Weights of a small spectrogram enhancement model.
Data: trained on simulated sounds of rotating machines with and without faults, 39062 training examples, 12.6 epochs.
Rows from block 5 of a small spectrogram enhancement model, named by matrix and row number. Rows with one number belong to one channel. Each number is 128 + 32 x the weight over its row's rms, rounded and kept within 0 to 255. All counts start at 0.
After each channel's rows are labels from the 100 clips, of 14976, where the channel reaches its highest value: "responds to" is what is common among them. Only what is clearly more common there than usual is listed. The data: simulated sounds of rotating machines with and without faults. In brackets: how many of the 100.
# convs1: first pointwise conv (model.mid.1.convs.1.weight, 192x192x1x1, standardized in use), inputs 0-191
# convs3: second pointwise conv (model.mid.1.convs.3.weight, 192x192x1x1, standardized in use, transposed), outputs 0-191

convs1.136 [132 176 111 121  96 126 151 111 144  80 171  71 106 108 133 149 102 161 162 155 145 105 149  73 103  90 155 128 108 163 133 113 122 111 154 117  72 145 135  91  36 115 136  91 107 113 105 100  94 145 168 166 142 165 120 150 140 141 161 144 107  87 128 152 186 156 129 140 173 151 116 104 167 126 153 126 156 136 119 122  58 145 128 144 114 147 120 146 127 139 128 117 103 120 137 110 160  99 112  90 212 177 154  89 131 158 126 114  97 188  98  86 183 171  78 169  99  82 120 152  99 146 178 134 126 126 187 185 101  65  86 109 102 117  72  87 115 123 137 169  93 152 132 181 137 141 144 119 104 121 141 107 152 146  45 111 138 144  63 161 100 149 174 130 138 136 159 142 153 126 151 187  65 178 130 119 106 135 212 122 160 170 114  93 183 190 163 121 197 111 160 122]
convs3.136 [138 156  94 123 162 122 106 168 176 113 127  84 169 142  79 168 177 191 110 135 137 101 110 111 132 156 114 107 129 140 140 108  82 162  99 138 147 189 157  81 196 155 141 136 123  89 162 122  66 106 151 200 153 135 155 123 183 130 111 129 105  86 147 162 174 135 163 114 125  79  92  96 122 139 169 164 138  95 128 141 149 158 144  83 123 121  85 177 129 162 145 132 116 105 148 131 111 135 170  99  98 179 151 114 139 162 128 150  83 108 135 120  95  92 131  69 160 175 124  73 155  88 105  57 105  64  73  80 112 156  92 118 152 144 134 119  73  83 188 144  61 191 172 170 157 121  97 127 112 170 100 143 158 197 131  90  56 125 122 140 133 129 135 130 150 120 145  99 139 128 161 119  87 206 148 135 136 118 106  68 155 113 142 147 184 110 134 136  62 127 141 148]
responds to: piston engine (82); speed: slow (65)

convs1.70 [206  85  93 143 113 113 112 131 152 125 170  94  82 141 165 134 195 152 127 202 111 180 156 136 114  92 152  96  85 113 116 138 107 120  89 141 126 141 120  81 163 141 164 149 156 133 175 133 112 173  94 142 199 141 138 160 123 101 114 127 135 133 137 147 143 124 143 159 174  92  60 154 143 208 138 171 120 179 130 110  93 136 111 146 108 121 114  99 127 164 146  88  83 110 174 123 120 108 130 143 112 127  79  66 118 109 134 138 124 145  66 190 144 117 141 117  71 135 100 123 188 198  93 104 131  83 119 158 182 139 138  76 139  92 135  31 134  98 109 126  70 130 119  89 127 142  96 118 132  92 120 102 130 132 183 154 164 127  70 119 120  69 140 168 124 159 135  66 104 166 135 130 152 116  85 114 186 117 105 103 140 103 160 113 108 138 148  30  87 116  89 136]
convs3.70 [128 168 114 129  89 164 130 134  42 110 137 124 174 121 143 120 124  92  97 214 132 140 152 115 198  99 122 117 155  70 109 149 144 123 127 126 126  94 156 104 163 126 137  98 112 127 120 156 181 140 107 132 157 108 142 169 122 151 198 111 136  97 116 137 182  83 174 151 101  69 106 161 129 133 146 129  92   6 111 135 132 155 157 150 139 121 119 129 136 117 128 142 142 117 147 128 104 109 113  97 127 138 110 145 139 124 122 149 129 180  87 139  35  62 159 147 102 152 154 167 139 156  72 106 106 143 127 140 134  66 156 203 127 130 171 135  48 129 132 118 126 134  69  96  92  33 124 140 149  97 243 164 126 115  95 164 125 130 144 124 149 120 149 113 148  63  61 148 122 152 127 117 108 123 161  96 155 109  97 133 145 159 106 104 163 125 129  78 131 165 131 132]
responds to: piston engine (68)

convs1.190 [108 179  85 113 114 144 158 151 183 105  78 103 146 121  52 150 176 106 125 123  91  70 142  92 112 173 135  63  66 120 108 100 164 112 125  92 119 121  61 108  98 155 169 115 124 127 103 149 152 143 150 173 186 140 127 109 138  90 111 129  97 111 165  93 115 126 131 150 162 116 138 169  66 143 118 124 137 151 160 115 133 170 133 133 130 165  83 168 147 144  98 143  81 153 103 106 138 174 131 172 100 138 108 141 106  67 100 140 122  80 181 116 109 109 165  70  88 104 161 132 123 114 140  78  93 127  98  85 113  74 134 140 112  94 197 161 122 150 118  94  89  58 166 127 121 211 134 157 141 175 118 104  98  63 148 144 145 103 201 125 147 159 101 158 167 127 148 164 132 123 141 201 206 102 160  73 144 113 116 147 103  96 127 112 114 197 121 109 165 104 154 131]
convs3.190 [111 125 153  94 115  96 153 110 218 162 149 159 121 167 134 126  96  51 162  65 117 137  95 118 100 172 129 144 206 117 149 172 116 131 116 167 111 117 116  83  46 139 112 141 117 131 130 123 167 168 115 114 141 173 126 154  84 200 134 144 176 132 149 152 147 122 110 153 128  99 159  83  94  82 109 123  89 177 113 141 117 107  84 158 149 104 159 146 208 117 116 158 149 125 144 117 169  63 163 101  89 168 109 170 128  94 139 120  18 141 101 134 131 172 117 127 158 139 141 132 166 126 119 139 166 144  92 111 159 114  44  50 117  82 156 105 167 144 181 117 125 139 177 137 104 152 107  73 191 144 112 157 104  78 105 130 132  67 165 116 152 147 151 150 144 129 114 100 162 138  71 135 134 135 141  98 143  82 147 120 151 102 108 121  85 137 115 121  75 118 105 147]
responds to: reverberation (64); text has "room" (64); text has "reverberant" (64); muffled (low-pass) (34)

convs1.84 [140 152 105 131 113 163 138 160  97 126 118 104 120 103  77 116  79 153 104 139 117 184 138 116 179 113 145  71 255 156 128 124  67 136 121 146 124 145 137  95  96 164 151 120 199 121  78 100  92 128 123 130 134 160 141 133  81  93 126  60 158 113 105 166  85 114 146 164 149 106  72  98  94 155 129 131 129 123 154 139 121 134 141  88 134 137 124  89 177 167 120  88  97 157 117 129 135 173 148  82 161  89 106 180 131 118 120 192 133 158 179 122 108 113 125 119  93 120 126 138  99 167 127 123  99 127 103  95 166 149 139 167 169  99 117  93 117 121 127 103  91 144 115 149 109 138 183 122 162 103 133 114 186 182 197 120 118 139 150 155 117 167  67 108 139  90 155 106 103  91  51 136  97 160 145 132 102 186 111 116 110 163 113 116 107  85  88 140  77  90  92 147]
convs3.84 [107 143 130 107 137  89  79 155 166 173 124 147 102 174 107 171  79  19 144 157 143 143 105 127 121 195 134 116 184 179 109 139 134 120 105  70 131 101 150 174 141 159 119 172 125 138 124 110  90 117 128 146 145 173  68 113 154 184 120 145  82  97  51 166 158 137 111 103 135 149 161 116 184 124 147 131 111 152 132 120 150 168 141 139 111 127 144 127 120 121 114 191 133 117 149 102 165  93 122  57 135 115 162 153 109  82 162 104 133 122 137 131 129 125  84  93 120 132 171 169 129 132 121 165 169 131 111 137 161  76 145 168 121 132 127 117 105 138 105 119 135 129 115 120  69 145 120  43 145 156 127 145  68  44 125 176 115  96 146  65 153 155 163 126 121 124 129 172 114 111 130 127 124 189 164  81  82 124  91 144 111 130 147 154  65 143 142 129 190 140  22  57]
responds to: piston engine (39)

convs1.31 [123 139 117 115 136 174 130 115  89 123  92 118 159 137 106 104 160 178  30  98  90 171 149 135 183 135  88 119  95  35  96 150 158 118 157 132  82 138  99 128 131 115 134 148 140 106 159 141 124 181 203 120 136 102 122 191 124 103 143  79 111 105 133 178 114 122 134 135 136 136  90 140 128 150  50 101 157  42 102  85 108 131 151 134 119 105 128 145 111 167 127 137 115  81 156  45 115 179 148 127 139 125  87 141 146  92  91 137 184 148 169 148 158  78 149 137 141 115  90 162 159  76  98 171 153 159 108 135 158 104 168 221 130 130 160 146 108 139 133 181  89 164 168 137  78 115 120 134 130 155  99 113 118 175 158 115 101 153 161 104  84 135  57 116 130 133 118 141 152 118 141  87 173 149 160 142 104 118 102  63 190 146 136  92 191 118 124 113  75 108 143 136]
convs3.31 [164 139 147  95 128 133 157 144  95 148 190 139 166  79 150  78  83 154 166 113 146 140 154 134  99 122 143 142  87  86  40 103 174 162 134 148 127 110 130 105 125  89  65 118 148 118  65 163 127 151 136 125 140  67 184  98 180 111 184 158 153 173 131 116 171 119 202 145 127  78 148 137 177 167 111  85  56 164 119 139 135 141 202  75  63 109 141 146 172 146 171 104 131 122 131 132 130 218  79 143 135 106 144 125 123 128  84  91 143 119 103 147  91 101 134 145 169 155 136 190 144 109  63 102 106 149 101 125  77 172 134 125 142 120 158 108 160 172  79  82 137 106  92 104  85 142  91 129 145 144 130 165  79 166 169  99  96 192 109 184 106 150 150 107 119 113 108 148  84 132 119 151 136 135 122 119 108 143 140 135 120 194 120 161 152 106 123 150 118 127 185 131]
responds to: reverberation (69); text has "room" (69); text has "reverberant" (69); compressor (29)

convs1.96 [108 145 104 137 169 115 169 137 100 157 142  86 117 145 173 109 150 148 146 126 130 102 145  87 101 133 146 100 117 160 121 151 149 104  94 172 147 116 177 137 156 133  50  76 131 118 119 188 119 111 156 113 165 149 177 104 114 122 133 145  86 110 155 167 100 150  86 105 126 133 156 147  66 134  97  54 125 182 110 146 122 169 118  70 173 145 152 137 195 127 172 102 205 122 166 152 137 140 125 115 126 137 140  76 185  79  54 153 148 140 137 181 135  82 133 139 102 165 126 109 129 130 149 100 110 122 117 152 108 160 104 102 138 109 119 105 184  79 166 160 104 161 137  83 143 124 155 109 170 144 158 176 149  99 189  80 144  73  85 135 176 144 114  70  34 132 155  82  94 127  65 178 104 159 191 141  95 171 115 136 122 141 141 144  81  96  85  94 166 120 109  94]
convs3.96 [155 169 126 109  86 130 103 134  68 170  99 123 209 141 144 133 174 179 144 175 173 116 144 121 115  97  76 154 100 164 127  90 100 168  84  37 124 168 148 149 172 133 145 178 147 134  75 131 185  46 108 135 142 121 115  60 150 126 108 130 135 112 167 120 101 138 178  99  74  94 125  94 118  96 120 144 201 165  95 120 150 106 159 183 130 138 141 171 132 112 170 127 166 124 120 106 143 105 135  86 131 131 158 141 154 145 104  86 134 107 126 118 115 144 142 134 175 142 112 128 139  68 167 103  94 101 159  97  80 111 152 136 136 179  94 107  71 224 188 122  89 163 117 156 115 118 118 135 149  87 110 182 154 153 112 134 139 164 155 127 149 116 127 140 130 213  74 153 119 144 120 153 133 145 131 172 115 198  99 147 120  95 134 156 128 138  93 112 120 100 106 207]
responds to: piston engine (93); reverberation (64); text has "reverberant" (64)

convs1.5 [172 216  78 125 150 136 149 153 152 150  53 185 143 132  84 115  83 102  95  96 153 122 110 117 154 144 162 117 171 180 194 128 158 103 181  82 114 111 104 142 171  69 143 130  79 159 164 114 154 102 104 125  70 127 110 152 133 139 158 129 121 132 124 138  78 110 137 137 118 128 179 148 154 170 139 105  87 108  83 146 122 172 143 165 144 148 153 138 106 122 118 130 195 156  78 161 119 142 106 157 153  51 146 138 156 151 101 138 167 112  98 127 110 189 101 130  94  92 109 160 153  71 162 154  65 105 123 151 134 121 133 129 131 115 117 121 119 209 171 141 170  81 101 146 106 124 117 101  58 116 140 108  50 107 128 175 169  88 151 165  64 163 159  69 128 141 150 131 173 111 101 138 159 168 111 165  91 145 155 112 183 119 188  98 127 161 114 171 118 128 112 154]
convs3.5 [152  59 123 104 158 204  78 107 157 180 148 139  68 146 143 112 150 132 133 137 120 140 100 103 135 155 127 119 136 113  83 141 165 116 127 142  94 152  87 131 162 131 101 129 185 143 143 146 134 158 108 122 136 146 177 218 134 131 180 123 118 152 142 123 219 158 151 157 153 185 121 112 116 131  97  81 168 189 119 141 113 120 103  99 161  99 160 138 181  79 108 145 141 147  80 140 165 102 114 146 148  97 129 117 123 103 119 145 133 121 159 125 214  87 134 125 108 113 101  89 142  98  73 129 137 162 151 138 119 181 106 128 142 112  78 125 102 116 120 155 141 108 182  87 151  76 137  87 101 137 204 115 116 208 161 158 106 125 185 126 101 178 124  74 122 144  80 196 150 123  83 142 117 146  73 111 110 169 110 147 170 131 120 191  95 148 141  65 128  79 117 195]
responds to: reverberation (70); text has "room" (70); text has "reverberant" (70); pump (38)

convs1.131 [154 102 158 115 126  99 122 127 115  98  31 124 136 125 126 151 197 166 109 149 171 115 138 152 122 113 123 195  39 131 148  86 154 120 122 145 146 135 104 126  88 160 123 135 138 150 102 142 137 149 140 164 124 127 141  98 138 149 144 121 144 127 191 114  83 168 149 104 155 130 110 113  95 145  98 112 148  29 173 147 103 170 148 142 166 156  92 144 111 130 103  97 140 172 164 102 166 154  78 140 169  74 131 150 165 115 130  86 152 151  71  73 185 135  99 147  66 103 142 148 186 120 144 136 139 151 129  85  51  88 166  96 120 118 103  75  67  71 143 124 132  84  84 144 145 199 154  70 151 113 121 139 115  97 200 141 141 114 148 133 168 109 154 129 120 177 107 102 135 148 102 176 156  91 102 125 188 143 143 105 134 120 132  36 174 116 118  82 137 114 138 143]
convs3.131 [ 97 170 105 100  88 152 187 153 155 140 174 129  65 113 122 121 117  75 139 184 115 129 135 173 135 110 103 118 146  88 164  12 169 123 121 112 134 114 145 116 112 140 151 142 112 174 139 144 123 134 115 113 106 121 103 141 120 124 151 107 119 140  84 141 191 110 165 160 152 136 175 193 114 163 123 116  93 149 136 143 132 159 121 181 141 128 171 155  84 136  29 118 138 118 136 125  92  99 120 137 141  95 107 165 123  99 129 125  94 112 220 141 120 125  82 255 115 139 145  66 158 133 137 162 195  98 102 154 134 149  86 110 120 134 107 156 167  94  90  95 143  70 211 156 105 146 111 143 207  87 137 143  78 126 134 163  81 144 168 100 146 121 158 116 140 113 102 125 143 126 130 114 114 130 160  90 120 162 129 120  96 121  89 162  93 101 127 109 158 115 148 101]
responds to: piston engine (53)